From a checkpoint of a small masked spectrogram model.
Model: 3.92M parameters, log mel input, arch mobilenet_v2, norm batchnorm, depths [4, 7, 7], widths [40, 80, 160].
Training: soap at rate 0.0034, 13200 steps.
Data: trained on single English command words and digits, spoken by a formant synthesiser in many voices, 78125 training examples, 43.3 epochs.
Rows from block 9 of a small masked spectrogram model, named by matrix and row number. Rows with one number belong to one channel. Each number is 500 + 50 x the weight over its row's rms, rounded and kept within 0 to 999. All counts start at 0. Numbers have three digits each. After the name is the row's rms in percent of the matrix's.
Before each channel's rows are labels from the 100 clips, of 14848, where the channel reaches its highest value: "responds to" is what is common among them. Only what is clearly more common there than usual is listed. The data: single English command words and digits, spoken by a formant synthesiser in many voices. In brackets: how many of the 100.
# convs0: expand pointwise conv (model.blocks.9.convs.0.weight, 480x80x1x1), inputs 0-79
# convs1: depthwise 5x5 conv (model.blocks.9.convs.1.weight, 480x1x5x5, trained with AdamW), a 5x5 kernel
# convs2: project pointwise conv (model.blocks.9.convs.2.weight, 80x480x1x1, transposed), outputs 0-79

responds to: /s/ (47); /ɛ/ (41); /ə/ (28); /v/ (25)
convs0.357 105:425399475545486485529452542435495444542432554534458615507460445561519448565519562538424533500487400526537495490516657585470520536553482540482533501406504491420610494441458517529469463508423494472551550490448517464485480556525473442500477523
convs1.357 098:481573605412520494444405448462512418549475552489503469487500520553524549466
convs2.357 104:502601483501552555538480568469541449461544554522525500470538482508516535466473512411460423488406549413557505484536544464566512511535524507529475478502461376484459468617504575513435539458561417474508505537562505537580616406522509434465478416

responds to: /s/ (84); /ɛ/ (45); mains hum (37)
convs0.287 102:487419501390574457533441591466513529498538524473427540528540431515420573435438438572547501547488478559511539480472547460432435442529483464527505530517562529502620461409560503544502464498431518426530543475455561549449531460520482572596553476
convs1.287 105:537555467540461466492609538506447518653486497492476570477469499553482449510
convs2.287 107:514508428619450521468592431523496534481451533509548440508379547449559474564575492398507511468448520490453500530594543541566485540471515564486514454448468461470421540547422473472492529500569514555464481549581457483489520452481506367417493524

responds to: mains hum (33)
convs0.168 090:488515426443487415579537474555485391485455451469439495492543496489445531489549596500511571427571478537448441490441456561531453567479434492563487420498511538489467484451478478475502425504530548571527563490553540562411363463492401515488452447
convs1.168 098:526486513377503490461536405407464563571419504546494486512500504472468540555
convs2.168 090:533436543499524580454514480533488544524575515519513578477473364568537490462518416467510514506453443482544514532510431466549539488483473524479532428558485522451490428360602626563466526488513512531476426522501510467517574476434421468577555435

responds to: reverberation (98)
convs0.31 136:478519448441578560518534430378452436488588628466512454547449456537451526502477511545525491554413495411523531508407497512492483533563508580571425501552466519467433500458609570522523533537490476530520477513436550462580472451416467486532522508
convs1.31 106:514487506480521516526495504472476425438596675462540486551454526476511495486
convs2.31 115:413463476472513467444420433490532512429475547578566431528491430463465484490495469474480451518484514506561492547520510431465428459622470515548499438577487552532494510541547491465421537440521571550509483415480586442487607532385525518484612545

responds to: /ɝ/ (41); clipping (29)
convs0.442 092:520582539545531500411434537481499530548341467511457514564529480395509526550499510534504429534460404520512578497519433515525395486491488530549424606456552516537499429487532432548562521486412533508495480577567397503462477483458494534477488517
convs1.442 094:569486407538445472427438566461473456476564472555443439501526537445445537466
convs2.442 087:460502515483525490509440498594518585549436459520467548567475536496496479509574589547507526479481514480499514487486503538480456434538542552612570472410486522498568590476475520562500554523602530488480570473524467451566460436352521594544564408

responds to: /k/ (49); /s/ (47); /ə/ (43); /æ/ (39)
convs0.367 116:551420466515467402527392442585494437454509464540515571523462498535485456504483542418500483533515421482376486490511468458479478498443445519548469523491504363527605469483551491577540506466466491539443474496551446514407444478514541539521474630
convs1.367 099:487467624462513497489540478463484467351538471523519468470525478551412522513
convs2.367 107:480456449488481431515415500541468490560455481504555652470452447574542552497483533440519485503555414479469565457491464539457506466474463513443480458501437513495620376548483496580553539437503456462469490529524501458456455559531510553586478628

responds to: clipping (29)
convs0.218 096:504438480541482359492517543416546514554518522547566458463521453519494486508572497491437435434542426474491490453539516430458430504423522485579511514544524527562502533603532514546532464449403507486464525502601436581438489609543518509460392491
convs1.218 100:450493573503424502483627503456530525598550533502480602496480502485538454527
convs2.218 114:504431462502526588536604435570493511568454429415443481424526491449501517543438534438673582498496550526510524487486471596529429481512506475475454431501474474510487493419507560468459529457536440464523509504497529493484392439432487522501582559

responds to: voice: low voice (57); /ɝ/ (35)
convs0.52 112:557496518524428476491511492545551493505483575453531582524555508528478551496523513475519437567540562537520602466459508553546499469546593415556537507450484501513417548528558352433473426489535475441504586517497421564495499509551380538512451405
convs1.52 091:503497457512511483466453452473591507325455590472476517517484527495465507486
convs2.52 106:542544518446543368551537441472560529539484452466567400565489480505553582534539466493501518508419510403395490501529477539514519512393532527425370514465506406496446470498506474461549454489530531567551453492570570458515519573514488548448537510

responds to: voice: low voice (59); /aɪ/ (53); /ɑ/ (35)
convs0.411 092:455469434506497474407573466537545475462463541449486463595437481424527538579426515507498471386593599452523583550544519497540519484520484479366470511449541471564514573399539519519505521533484473505501416445526524479514481492415461456433565502
convs1.411 098:468455514519457520517549431431484584588466461446450407528507547436494572498
convs2.411 098:607523409460510473547533441448478488513556462459548505498465460398470487514500476479449456474473469584454443424481466548465414600475481471544537537478491553496489532544395466439497471530578475466537540443483442622458482504567545456507431628

responds to: white noise (97); thin (high-pass) (79)
convs0.197 063:596533472535517443440473558425524468463481456473568539485494447503618525513436454473470523439473514511468516477493485434422577502515539506480495538463490496488539547394485469495462437413519366472560491580553453406544506425612453485521493408
convs1.197 099:454467474580549490526565530453540452517608583497517546592522457516504438540
convs2.197 068:527435553443563573531524557604571546508558532567473522520472529578441453509535525591526406428571534423527532463505572492487507512516575576477546469467557524470462423522462516561537535564530564390438524505485530503417500484477528514558462601

responds to: /k/ (82); /l/ (66); word: call (36); word: close (29)
convs0.145 108:451549459557474532447447447510571557627483571446529478468478502507471479589512517476461534491482507485516498527403465497485436421551525539479456460368422556511412488580506480554591581512507461600509583517552553513576549516541452450476478521
convs1.145 098:463443513549493390491488474568471451486500574590547454503511547553466433425
convs2.145 102:446550439547518400515466500457465390483520496505504528600521502527541518469543525556506492505543435470525597598594506399536488435437562402476532471552509515528550625451529422561485445575486434495410467464500512494513479527433555514497471498

responds to: /ɝ/ (50); /ɹ/ (49); /d/ (34); /w/ (33)
convs0.402 110:555459437473551563468456569439551512545584403499474545524449489500550506553482433459483414461462461534466474544427462421511457457416510480508557397472493492525651480516497562423553470508455495474512489503504397472536527448511412556584553499
convs1.402 100:495439508470503481472447459502482439389530528447421514541573405416501528531
convs2.402 108:505543487506534595515400471492511536562591494509481528520458606563445493493446436442544526489436513484414510543563425548558557460504561504501526556480511396498567490496468586533480534465492438457560471403487456586429434441483495505492530376

responds to: /m/ (29); /j/ (27); /ɔ/ (25)
convs0.364 100:483561467528449478521519498433464442486415468502512479424587503500547611462581553413444545501469546467427525454458479479498431537513411542484480471480567472441543409466441560523526538520435493440536445558564422462440462576491555552531395460
convs1.364 100:508517431493512499563385398492501427494431484491432471482549469431561479527
convs2.364 100:599584511581495425474542581554429507403445482499519485435523515549508552507581531473446541530446652484438549507512545469549477535508501506463468469524581514502546498495522428481534493533519459485569478541659524429472553525434531481448459467

responds to: white noise (68)
convs0.297 111:511522477533533599593443553451487470519550514515530507508469402478571526549511618515577444428516454490508456597455534457448520458537522504406501472484504474471522449466586473468447508552513480505508519428429551555610545423444446522628477503
convs1.297 094:514394562513481455424583523503522461606508497476464577486504455412511513489
convs2.297 104:520507437502438504522459453577472491546423428514501609519462560537451568471427559549602492486527548545462506473457510547496481441490505468445578550512447454461445542421464477593546427486536496582526560489506465414484418471393510480578496590

responds to: reverberation (100); /s/ (54)
convs0.418 089:492590552461513420522412424570513570578494596534490483518464430490491458473511542476467514587472486554447502467513490498528458517490501497425443527399435571494419452564465466511513600473373548473529478586408597518504503468456458534489507462
convs1.418 086:449434481448483534462465451468517514447502452510559576610601549568496478507
convs2.418 096:485492598492449465547477479543437531577630509474547530547514430542444428543445453585502458582562420517516569539561428469444464499482508453451530528546470504604527578428429455536431437484452530525533554484481588531551469500544496532564486506

responds to: /s/ (66); /k/ (49); /ɪ/ (30)
convs0.58 103:492526479479478513548399499545442566497560541485511486556460570486560466518512523475478468546464582594467385422464495462494338516481480501453534587491456484448481475503477419565409484525511448461396452462435570558451566534490474511508538558
convs1.58 098:525447482526495560475406592460453549500535492463528572460487525403472425560
convs2.58 091:400430431470511455447568524451476471448474529609512463471405521537450438472527503565443410542438444403476414480582418537537553461557487491543544524547523399571489547447475516457585559476458517510481472486545491487550483482471510490577446545

responds to: /k/ (100); /s/ (98); word: six (40); /ŋ/ (36)
convs0.166 122:456510482435461361553523526619492581526626546481544499519525466508488510416553528538495478409498535544454474402517483476435504496484461568582584459473425465497401459460537470586490458438550572509494487569466480525465454512519531545459463507
convs1.166 099:455616504559472436569497504478476418461461516492470546468481452449616499509
convs2.166 098:540419536522507524434587443541499508383421412507481587471538445600487529595452560575515491440481502589461497488491515581462529522545532522373474484530514545447458441426525518441502480529585481514564498463516512488509443533492442462451515410

responds to: /k/ (69); /s/ (67); /ɪ/ (33); word: six (33)
convs0.32 111:512440566517403468450493465497452495563497529560550520459546468494460538509494467527519559535470549512495438487533448546518516576422515656428466507403605474441434471613507487537540540555477484440463565490464541547521524487566536426515400439
convs1.32 110:522500422516498478447433587464426456519572415531484469469502531549448454587
convs2.32 120:465507428494507525525451450476494547495493470531481602494447512541499517500472468400473506555563482392452490501467440493551436463556476498574444482515341458568527540420508457471468452434544565542596461541491442466538512428430551547558408444

responds to: /s/ (59); /ɛ/ (36); thin (high-pass) (33)
convs0.344 109:515463536499552483578384454492505505568597445496518504400501504456453548478523493524425428579394434591504486480451526530395446455442510537442512485366532495462491568517544499516516544432523507561514507518447548539487490586544478471571527438
convs1.344 101:523512536435508549528651557429511507565535561469518443533482470556497506449
convs2.344 116:526526449537447546540605548503421580486432429522521516505501518516536428550413561449550613417589536464529593598554492530562542461479549511474541524529526572528565515492520524552514493571486432436533460441538438452425505431495551483476498457

responds to: /k/ (55); /ɔ/ (37); word: call (34)
convs0.328 082:458488421490558471441480473484531533493479492508613602545462481528517512545465499483538466470390409550542502522480525480554475499438480536438536454429432567556458510467546483552555539497572595565457457545452479432542489405424518491450401606
convs1.328 099:457462501463437486507432455561563461371521560475432466444521518491452490433
convs2.328 098:450479418500521479551489526497562468503498525468484562554535448534510462459444450492495505457358433494456556513562463410609479382478507497549578512490485579564527565521466486553565467541469631531408465470526496471603563458485499548479509518

responds to: /ɝ/ (37); /m/ (28); /ʒ/ (26); word: measure (26)
convs0.20 092:501438542525407478584491494540551473430455488469470444493504582547471490489507497470452469567537494473413466470449505512424510486429401554603435499489460520403543479408547502399522472485494476466458548435610535484564452503499462535608416525
convs1.20 102:470448611505495516545453475535465470475441526489430392425460539463479439549
convs2.20 091:520449535418455425529494469545523579494517447475481482503480500488505557446479482441522411474549469493468520413452471495433423484521468471525483518483474505482601440354520527475533463439460445423512538447595571469637513502476477512644480472

responds to: /s/ (41)
convs0.380 114:310511434492426490554459437447448481424580494483537512507499402531572471504503477466548457508509485506513488533515455550460456563434442539483468528521534440554470496450501516520490473570491503527400407551468451553427388533541439483466555551
convs1.380 104:481510447533512470437487501391502545655453549479455527508501528522505549440
convs2.380 099:613551567509531570431577560510509555557495565510432423510496612514435489503506485585500467396463550473496515544509480442524528448483527494498497366521472560481525469559618517518490585446487552508483532430536464477547605455455537513518524471

responds to: intonation: rise then fall (77); voice: high voice (55)
convs0.349 136:561520488459570419578449477480535567560453469517565374578543447526473521555521422469438604467496460419489439483513483503543479527428495508451397437583436484571517474426519470483525467482512512491590563521488550422534552537507523541524544574
convs1.349 090:515593489371475465410497598501519585433470446494471499498520503492491505494
convs2.349 151:484517532587461557468489597543468593425559455571550420486465396464628478513492495495554541472631496514541513472530414484446424508506472447448510473533495527548496551445486518517467523573486487497498433490468552455481592591490461548592510489

responds to: voice: high voice (66)
convs0.334 122:458497487531492477458438427415442506424474588416529503426459459562563482399529518524510477509514543449477561358445481556541554485554608556594539556482512493434472488532489477494546452507510474464488585506533444517524521485459543504634521449
convs1.334 089:489498521473520522469540488493499473344596637492497549521467502513498518517
convs2.334 129:515455504468503524499488363546479533477453519498539531423499478517624484478491552462568434564467604588417624501427576511443547500490504514558469522449505506492445483551439509505511431500487529472494599490549449553526485486358509499555514451

responds to: intonation: rise then fall (61)
convs0.386 123:556461490485530406525483489355530572496496434577516532621500456554531499473503478529464498588490455433425446469521452459542462512447505556434369519517551435531456442397530460521520487444505530418468514537448510486499575577513477556533480529
convs1.386 088:531440495506507404502662421465540480418469534488520504536504528506487465501
convs2.386 100:448529454512439490499487431546476564462541549557582482391482480410625552429459533447524440475543439510501508455501576415404529428541455410490459478498540582560557440473426528472557505526498476512418536458563454454462510479518473543487508564

responds to: voice: low voice (53); /ɔ/ (48); /ɝ/ (35); /f/ (28)
convs0.243 086:618476544550528505535545521473515539373423442449572482459550528546527475481486506639451541487497600503524538557491478501457569439452577523430490481525500568483476516482443445521535534568506605391487523492522473432441556484455428528493510450
convs1.243 096:503559571499518461548514471524479456422512419503457510513543475493407405396
convs2.243 092:602485610552533536486499445438523544461389420438456527448495475506509580519533455558462498473548540479489495554490380505505493385405523463444496513440532476466580490455443455501464522572437509517480487482430486459407436448537566525476421512

responds to: voice: high voice (62); intonation: rise then fall (53)
convs0.54 084:565465465489550544478450495583527548461474438526419470625457422472442549606494557565495477386472515503491449479506484570574416554506519481450469501542486533553559535582478507493514518546445484480523442655386511478495512506498455535490481507
convs1.54 091:471543468562533455437555542442558564502389413482518588503474505454525506524
convs2.54 083:461545535504490524598491500486477515459464570485510457503547535471576507621454465502500539456592432515508508571530639518447461468504500533477454539543507490540391515548528446484484590531647377494519512473484478479460492515567487535505604565

responds to: /k/ (48)
convs0.280 114:504526411492517536507384477451508502532536553503481477457451551453507544509522517411577455478418552449517434453525420464486545488511508486433470490370489591466473483515519558469573519586482419572486516545404465488524567478443436546390578506
convs1.280 098:548515440468522513535440472484458472482505537497459646570473465476594572485
convs2.280 112:487538416487462519519414421520565515522515537460562511521476447476463486501496435495417438586553460475407437534449415475512463471559463529459545508428413460528426529619486510611426478464573530498499515429532553547482600468478548440498542470

responds to: reverberation (64); /ɛ/ (36)
convs0.299 123:504431542502457509487614511444529536489533476542504544478436507522518592427525415497535574438543355546495606426490512496562532547494517567526564528490508459439491516586484529485557511474428464548523455636496497527500542479426433563445523467
convs1.299 098:520485480511485486528346481530511501420488480470505505507482517474660511504
convs2.299 124:432493544512477530511591492439528531477536435549517556514401561509475540447537481485584548449548348564545602451498451482575519496494485525505569507476485474427529506610448526517499517447482547558520437565445540524528545432409470571561549483

responds to: white noise (43); clipping (42)
convs0.288 086:517469398565606492541621417477598517539491544499396433563578485364475465473533474476499551535476526466446564427505546497537539543526521497520565414502555518512551502513478445481405471486422543489426514495443452517556516493519462512448497489
convs1.288 109:511498488505494502505505564478452464602669525468519584538474527485457512474
convs2.288 108:440541514512523496479447430540482485432498572437570640481497453548526502427448506501472464525496415611603417551504391405468436551521491492509548464538441425565526481480541571577545534519562470543596512499511526501494519495467493475552485547

responds to: /l/ (80); /oʊ/ (66); voice: child-like voice (52)
convs0.126 109:560518530479468487602521490457517472456496452546523519559434525432451547514584407447531388547478508478488567438496399535460511530565399552467515564502559444500464487600435515479489495473495550539427590507497491603583488436574486549507488446
convs1.126 103:508494449480484544406594557449512552456422564463510556563462572464501518452
convs2.126 104:563574421539524524517508545502541545413478498504488488413555508518507535522462514553469578459544509460465461514615573541495560588475604476574526557391540514556521536453558439493472550560445500529516450540572538567505580525408551467540422525

responds to: voice: high voice (73); intonation: rise then fall (65)
convs0.86 105:529478496442537472567495516552488509474487454536582531617423483542512506604442612539505520541506574524472514529513538482445421564488500472436391506553451487426463418450478489608487521478492467561474429537440537462525576503541499638497520501
convs1.86 092:492538483521488567448400510566411602439481513485492566530474520510443423488
convs2.86 093:525531441472535451532539526479513403573549456522474593407480476527414513620501499474494490562519470512542391471506533443510619441503546553543475531467550515481483418605484565471486508521461484492584560419483558559554411465436459456478497495

responds to: voice: high voice (66); /p/ (37); /eɪ/ (32)
convs0.471 096:547500496463518520498550542466603552520542456602460468505593495507539457428478377473570556543456472567490468516502609594543530446561521479466479508572504534498454468406436453466522481487475532467443534489620565495587476491519467498586524570
convs1.471 103:540531440461554421438485464416490432430387448501466545528520468494537501536
convs2.471 094:526595484523480427543570549488557512539574513529445494529585473541478472506464426500532609567534511477553407485461547521501519517440545470481483500443465442496457541368399465464486499573391563548450451407539547526506406518488487518539515563

responds to: mains hum (99); muffled (low-pass) (46); thin (high-pass) (45)
convs0.324 111:398506503497535515580484558436515444501505560502541460517536447476485573448542512490551586572526537447441477492533530481538563499545503511408582455489538478545625469537494509538453576599547435471529483453463531521549549417514425611528522394
convs1.324 095:474447539521470484449562460468555483555466506478509559424499497538659450486
convs2.324 113:505368531489452474430575456480499544516535537499585539462442470464486474492502389536471615470505523464427455499418506455540450510503498517529453452524627548565542495563490512582428553473488491504522437482476516572526434500555422548407448432

responds to: /ɝ/ (36); /m/ (26)
convs0.414 098:507475570459587507608519434447518495432454530461439478489551588458528467532379480477548538430517439511526534505432509408532476487394482571514510444518573501538568514568482533460510536455434475467511596553506464544589498429599492524507559479
convs1.414 104:567516386511520508466473505473467555462526497431487495469419538443619565505
convs2.414 095:465443548448494565572497568508501559381539473545446456455491582474543517512517528568576435485584533556502459504392502528473475563456529561474507489462601539497446500384543505417536491559534531421517484506567428452521494441562445493513411472

responds to: voice: high voice (51)
convs0.192 126:551441467452443586506382459437538471432419586496518529471513481549548515491515455517469473413543472462538537399414517572568477541553551453553570494481494460471462539479517478491574544523551439431411493540467399463499497516561549558595471520
convs1.192 087:468505455520494518406530494500467442363560621488468521509459511498485560504
convs2.192 123:558334496405443557565484441471502460422447491543450451506474529482557495473509507510422514454459498493550600517490500538466425592494486405523563471510484507523490512498520406477547597498520422479402507565537439467450531520550534555574473479

responds to: /s/ (56); /ɛ/ (54); mains hum (30)
convs0.261 099:458526509518552412417454451437494569490602520602430530493550520503494513522483547535569481484435437499539501455576493440388565585435457508595494521478439555491533541481503467528436631488487546482507531523515472468423555482540483482537543605
convs1.261 089:474457535558441548454560470518553433514555518496545533500570451617511456575
convs2.261 094:535469551488554461520406485545480503451456572476521583553558421546486564518471440398499475461577491528504577528473503574542550484506432553488507474497539493491508508356568558503552433500445455424511437480442552468498517622446450493589477442

responds to: voice: low voice (61); thin (high-pass) (31)
convs0.377 121:508437457464572493526536491585598453548571516480490476448523536464502526609514495538459585529617445501485539568542492483482443562509463535407502359438565595527579533514421445513500428459505495470435529524506566499523497519555432452490476492
convs1.377 087:504496520524428538508480516482452491403553685516512491497503501498459519448
convs2.377 121:562531427520468489482461541463516555397533519426541603493387455501550557513551486556420550450522472474408461537521564489511533524555593459604531521554515563583514465620542513461544525405491564466491496473443539533547507477481556470526453491

responds to: clipping (26)
convs0.226 100:454475556550557493564477489454485465524446428585444414495436489557577556460487459523485374423494473443501489510588505556473478469507498407546538595486506494475577473431513471484461506514600467458519520542520449557470587593421522477420504433
convs1.226 105:470507433396541517548414410545536468424442532461530517459510435476484453511
convs2.226 088:453503487400479395538524519462479579568473483515582521547454515515561391395507494458502477468536486505520449401492522439390493516562477500576490485545466480496535404452439410541557560457462492485512595540498447533552529592528469538429484525

responds to: /ɝ/ (52)
convs0.474 085:647476537453568478483545428476460525499504494487526459557576545560524456518413497464573456471477531564418510596495490514505576436483548532496554525517549596466570484475517511522615571456463481566484504435557454524493575394533465425506464513
convs1.474 099:493535499543541471486517492488401411504459511481437395393495549488418495474
convs2.474 081:580498487525566598545470523463456460411551510544472429521527554468518563537450451449470513507530551485496462477459505488529517524394402497484458464511442486395580509469422465509467521502416457416513514476399420569474566454513566461524472626

responds to: intonation: rise then fall (49); thin (high-pass) (29)
convs0.239 101:510414531453562590582545464490494539432493422476487445465532475449520432446441546519545517488517573489503556475531577488510489599550494523490467575588629499491478474530568525513430509562488479426500520524357535447452420551440451454536506487
convs1.239 095:520494487487518550498376479513502524360496491480483427538553504549415452479
convs2.239 088:501436544497599530553493521505500492412446447502452550487437495506472452491500559493578542444540435541518546471507487467521473546512494510564494622635546429505425449543616574531530510557521435578498511452438502443561425559540481478554427458

responds to: /s/ (49); muffled (low-pass) (39)
convs0.385 124:402556530397534473547482576494546442506446491587527515420515587523559561496485555511429618510471549441535435449446505456450501530541515459491577536473486519529484543507552421484580502513458509572450476473526593520583523486463556559614470511
convs1.385 102:475475584547442445475593543490492547564419529511508374500484503494436511514
convs2.385 111:521545423442554513480461485541548545592533599535543521478577445515490462409553394507390518467506392428473410472538410500522589490477457499500560488478481439540457556501425480562461505562498543494478495465418517567475529594525496499525513556

responds to: /ɝ/ (39); /ɔ/ (32); /d/ (30); /w/ (29)
convs0.428 086:492525525574491585512450491549397466536488608567580481516473454401551547557458448541460481510421483489594478512482396483553533447486500526495514434504453472489514550548549510552511516464472522462461538579434637483530617541467460450499511566
convs1.428 120:509517450424405520485474450433501525506445438488481542431436512506540452383
convs2.428 110:400493442415469544471511522471532463550390510443462476544548598501468470591558576546495502542504454559453523546520561527526452545505467518546465560499450491452360527495492520587533464522598459493410552547456456527554496580523421547448496503

responds to: voice: high voice (50)
convs0.446 130:536483584506516553426518584580565454460497523456471510390554571486519546457511565537479527514474525443476415462576545422455526431396536546421429520504440443466527497496554469513520429465485510487489434530537506372587565446505489525507572472
convs1.446 100:503475484486462497522658553500472523376410475507495427496485498488515490522
convs2.446 117:527598582522508520528574526533397451548544461451554521435485499585495512529563453472516392537514517499531462395470464405473479543592494527536485456488546494498529456576421624504437502526488519490557562527505520551461458485543456450419489397

responds to: voice: low voice (58); white noise (45); /oʊ/ (37)
convs0.42 111:535549497527448538481598530556529586495469399537493424542484470430456425437557501479454449417525535495425557508518490428523493568465496504404598480476596518554477467630485503427558446616496516515494465477581544503497520498550468529512501468
convs1.42 093:517549460412519485479537495504466442622612463546504462522449526498421511533
convs2.42 108:476479388546525459434440471513514491432542572559493580489474494494486576529465550452396540471489440464559544499534503619506478431585540393515525464488498558466549491524466447493509542516610533514450463462486558416400526503495557525529570588

responds to: white noise (49); muffled (low-pass) (45); clipping (27)
convs0.11 099:602534518466549550528425580506588564446508454524499519502514451538524371487478499585439560469570449478539506526402460512486464479487551496505520496444553535462509481483575525564562522558508465444382433457517435545544432529442542576450434442
convs1.11 088:472486470491458437478533428468423466491461524589583466563500543560548570428
convs2.11 074:565541489519495534566523522542501547462526583446436440456440552513498513465533448509507552512505589457448522532588537587499468507481572432521494495436517542573576486380550461451424550505411602488562539509579505495640505519510492491454557453

responds to: clipping (64)
convs0.306 080:575459488497580484507548526520536533493430516440438457517540516494538501424500528426532442538505527508482558543501476523560483571483504439477510522388473482533545558433533567590380478556372491515455497484547459422416584501543469428431399476
convs1.306 086:557556529425454481521452432511588508459406441559482446484527565561488457515
convs2.306 091:465500482481517560459497506441531523482428531487465427527487523578577495443548412371475631560441521496501537472526484523543430574437432569536548426466597555485460490508486430507428483528488506508495511467509496518469533499543604364494435531

responds to: white noise (88)
convs0.115 091:499525478435490549588463529481389469393539469488525578501458464523525479552437475422408491472565591441456484452496552452541556466554492539484495525433508426567505420587500559536484418442474535451477526519440511389481400485537546525478454491
convs1.115 089:432487545451556495428574488501510513679510486466481506537463463504494467497
convs2.115 097:567492493554532484398501403451538515538417505448431483497490471537423517438459543536511492494445453526446396548461537500464443501470407412478475514457475545365440516484562429459493555473389467537518494493537525529550506461385427538550495509

responds to: white noise (95)
convs0.374 090:533543468556582480543484482440462603447540470435498486516542430484555490506529408521458449496505537457450542465393449525449411481537457556542578480423577472484447486470432527432564449432457499539593556474454450460477483475590458506565503408
convs1.374 089:457518442507568470528514492580474411500594539519524426537454457430497592507
convs2.374 080:443476499470508515453470504535544450597451503542575512481522512559435505465426542554515537449504578391435495532432591579448531457567597592409565474532508460446552499491508512447565496475460503523574439450518468376425457446522531496513487497

responds to: reverberation (95); quiet level (62); voice: child-like voice (58)
convs0.8 101:410502562433394553487495444424459524495573535589525458468579445605440484473522486459491475573441481484465481460434444488513522535525421538410536577494458471516483486552488434466437495525488606524493512424605543575543502450552523434544497513
convs1.8 104:530447440444492533589527534497576539607589472419547510507522482481554492522
convs2.8 106:455491517561580497504568522547477502602551478423500564479453548476534492500536440442527520468518563523530515512533424524564448455429666494637544401509608492534521553450529575531451457466531508483468473463500467560431462455485484504463486446

responds to: /l/ (64); voice: child-like voice (59); /ɝ/ (40)
convs0.247 115:589515509465504525473506467520522520437441459457557453539435571517476541499580545440451433521457466458617432494572483494583401547545455527525486521467541544466495576487548476459433432581500422537535526534531556514435638497472472426569537466
convs1.247 099:517458505513528500478464437428485492474524465487425455435508580625581521569
convs2.247 106:568534405448502645480510531500572460464500503454414513536467458542455451509478498567447538574491479577520442386539542505515518546589568497562555591516469444526471542431461472403499482482504440559492521478556566513451587567521505498534457454

responds to: /ɔ/ (25)
convs0.211 082:472530559524611539511569503475499472556445457552558585538495344493497481367482558491471514482380463538553537491528415455546531508485471504497528464506497608492551451436547565575495522478509537434427465549457522508504578482479530475430477470
convs1.211 101:530511534477591494423511456552450415475517566459428415505550457502457425502
convs2.211 084:555642532481540442567551569569523490553464474494444462578466530499523429477465560413528478464497546448520461401533503457508593537533458450444460586472481535496465506555425424436503563613527512518501510491427520424481438411500451529501495485

responds to: intonation: rise then fall (54); voice: high voice (54); /ɑ/ (30)
convs0.342 091:501471493538434507563518563527456693412498474530460469474585502507491494511464475518526604469555521457540509546577522516476421513489460535455590490456443450510483516505625467505462468586465395502524493541421543505493560523517502427490540431
convs1.342 097:542408448420451458538530554450532524369507528458424511502528470544505487521
convs2.342 086:427427492608537508551507459547467564420534526458406508478610524468532445445480488487477583404492412429470501529629559535488508536502534443526580467512524596498538549522512474466542547514435517477508521463511568531460492591475436509480522592

responds to: voice: low voice (63); /ɛ/ (43); /s/ (42); /æ/ (30)
convs0.7 098:475582503460488451500648555498523584501516524577526514529592490450456481488489520479469555531534476544563534528498544491511469568508563528467546432492488667560440515475544498473546443541419600456458459425481544450534547425543551481541491566
convs1.7 097:498428403451488546537375530517518483422525531489445542469506542559570523498
convs2.7 090:390582467441453343561516552458578470519531571503522550511503428476492503441491447451491573525487533480581473541543460541531501496542495511525577455510465510432428531415521403476552442485379530484478527491544559443539482543484498582539543531

responds to: /m/ (33); whispered (29)
convs0.408 088:464559502441566518585512457481465502398470602536436512517415546525472439587511496536445433482539532400536512494552440450548512438497519575558562505541554529463488449538514397578549453554486585568576593433505450462506528468486539495505486528
convs1.408 094:448603581456465433531536512440450517571468517478476557495578536460554560502
convs2.408 101:587425514518491521560563492578558567670476513452502446557518571459545454563534441470524445479465455528550448517404450446561498477533505494538507432416495475499517593424474584508505461581538505530448520492473458570486496531518455451566499435

responds to: mains hum (52); white noise (37); thin (high-pass) (32)
convs0.240 058:497543496523518392503512534476543539520517395534554506436423494480512465537481497474484454462471494508437471466391414427492522401582517519476411514458454480547457529507548450438508377431537408514603477522497550500563505458561535559573487418
convs1.240 091:490567536543522511505481568491487481481587556576513480615532450565575548547
convs2.240 064:521477581510394466547574470537472472499434456515412506528530527578575467490528498574547523464538560500455529461513513532520436577418564557448577547597476469441519438561445469667474447543512444477436520563483508480501519544476484454537532542